config.toml
crop_scale_min = 0.8
color_jitter = 0.2
bottleneck = "kl"
latent_channels = 4
decoder_norm = "batchnorm"
max_steps = 6200
Rows from block 13 of the encoder of a small image VAE, named by matrix and row number. Each number is 128 + 24 x the weight over its row's rms, rounded and kept within 0 to 255. All counts start at 0. Numbers have three digits each.
After each channel's rows are labels from the 100 images, of 14976, where the channel reaches its highest value: "strongest on" is what is common among them. Only what is clearly more common there than usual is listed. The data: rendered scenes of coloured solids on a plain floor. In brackets: how many of the 100.
# conv: 3x3 conv (encoder.blocks.13.conv.weight, 256x256x3x3, each kernel summed), inputs 64-127

conv.191:185159127101128139142084129136149147135148140117124126127121161137108137162109086127156131113137165134143127160144112176132134154106093119137130113138158129155129145154159137110122122133136130
strongest on: red object (90); its colour: red (54); count: five (44)

conv.217:125108119142160133184130081093134165170164113140116142164129114119187099147136121123148134154133128088141120102172091132105161117130140140154144153125148113133126110131179096093159137086112140
strongest on: black object (68)

conv.188:107104120158178121156127120109134129130132161122129163149117131151096104139100122128136159147165122095115132159124083156104182163162115113120147099116130088127121161135133071134137122124167094
strongest on: orange object (47); red object (46); count: five (41)

conv.165:138135103136160120128150171133101147128160110154118092125096113144106098105170114163141127145126068095113113102130101061124099129121132146078091127176110118157101131113144098134167156139139166
strongest on: yellow object (52); count: five (50)

conv.198:130123115165158121111137129092084125145147160144105184138085080141177120118120146145158151113145090076120136139159127056127147156126169142092140128161134135134098146112131136137154125141115135
strongest on: green object (47)

conv.34:160164137129099122094120132091136096135127091152131147079119094157070074120113139120104169147127122129134142106139128109154094117117094121099132111122133128102155119125117150135118168157117135
strongest on: count: five (47); black object (45)

conv.219:111134141175121163106118134135107082092194140145129125140146153145132125116106112153106124091096113140138102171146102123082118142121131158116134124114100137095120138117097103114106114105114159
strongest on: yellow object (47)

conv.62:152143118165155102117164157135112106107143151096115125129100091112163136146138142160141128163128105086099119121107145109126147121174149145106119138118145124142120108136131151141184165128143118
strongest on: green object (48)

conv.148:124128168141168171136144142106151185099137141156115109129146114161126109146081142126064116155103112106145108126140119133118113148136124111099111123125128147112114106102102092113112118107151146
strongest on: red object (62); count: five (43); its colour: red (28)

conv.22:092134159194126134112151142125162141111142117096123132124115113125123144119136081119130143089141148093141121083122162114135151146111076102116147127111152171098102154141157162103126089105129137
strongest on: count: one (41)

conv.24:143118148124121102163134103169069149137145118128145087182137125128112099130113135158129119177153132127134108109137132154091116103138158180170143123130112116137140126130135150158098206135137146
strongest on: black object (58)

conv.238:111145144127169129120105153114136113095088125151107106086111132118113119165118133124096144163086100104136092146141155108119118090126138109142123135160156120082140106133104138123132106148140183
strongest on: teal object (51)

conv.189:131129126170160118101163099097169136126144138132096173097123124156167127123112171128127164094121132131114110160107124139098149163123128130107132106177161135086144136112097116121105143109147168
strongest on: orange object (50); yellow object (46); its colour: orange (32)

conv.130:097164089126102141139148120081130118144155111134115138121088125123127125109117100154148143145136155135158103194097153197153104114097120134084135076126139139106101144146107107139141126146144150
strongest on: black object (50); blue object (46); its colour: black (25)

conv.17:152087120140132140121132133109111132119153186121105135122066105159130119087186124116151132127118112129119101129111143132120121111129107104124115137141125131089102120088106166092127127092092149
strongest on: black object (59); its colour: black (37)

conv.111:125083119173184133111135114118121120135132079129090100134162130109167106116146077166129140077125144089149113113124154101110121117138130110114154140112127114117108153125137116153155127138151122
strongest on: count: one (42)

conv.121:110182122118128160111118147129097114130103088136115129107137108111154106105145106104133151083087087113105119133121121165176115119101115114144139103121088128115126139116161167122115137148141155
strongest on: red object (53)

conv.150:116144108117150152117178117155145112118138161086107115092122123148101137083110139101102115131140110129148119135129127182109131144155142123107153109093143093087086113144105114126123150132133177
strongest on: black object (51); red object (49); count: five (42); its colour: black (35)

conv.154:158078146157168095125127088137128133129122117119149133123142124098125113108120077104124160175099128091094168123171092126112158162133125096113136127122163126096135096164141097115132147114136119
strongest on: red object (51); black object (46)

conv.127:135169140177136103109116138129158128133128099143093139139126104146082115176193116135081103099128113129108128109086124104135151205122110133117135105155132114159137138115119171145111116167127138
strongest on: light from behind the camera (56)

conv.218:167177122145136115138138153174139149107111095157140095068122140111103141160142170151104127120146119120113120132116129120120185124140125128196121127133095130128145124142148125121157118105124098
strongest on: count: five (43)

conv.99:112138082143117103148087111145126143191088119131149124154078135122161078122132120144131118142136114103123104118172116131114115177110153169132113090136140125133124139131154150134118123169097162
strongest on: red object (54); count: five (42)

conv.27:177131147153139115134133143145123120138110129130128100156109106104103108129107132106098086091120093135132141137135106080115110115105130090128142135121127124092099106133122164127137071121156164
strongest on: green object (59); count: five (49); its colour: green (32)

conv.94:159122100166143170175109139125129157115111129142076139097148138109163129124133102106138153124103146102120121107172122113107190142111124127150103122099158114114119152136115082104153096114070102
strongest on: teal object (45)

conv.161:140120122116168139117108070139116162088148091112118146156142150157105142151150099129103140192111116105114106087119128151127114166112126142148129148127117108136111125093107114143141161106113108
strongest on: count: five (41); star block (29)

conv.77:129131114184121151073142126132149101123101100147112084114156116143133154125118144093168130103140134095128108147097120107110096093103107149184157118099144128136115154126076167124088101115162109
strongest on: chain link (29)

conv.28:144128088128160090136116107082121083156121120120124126104094076099155088123134103141133125199138137140153134124157136126128118147131165147135134116134180092107134135102127150120157168123097109
strongest on: count: five (46)

conv.4:124125182132155132119105105131132106141095121159166150162137139105108126166148138100119107140100090108137107120138122093139143122121115104105144133126101159092138132134114157130089130141138116
strongest on: count: one (41)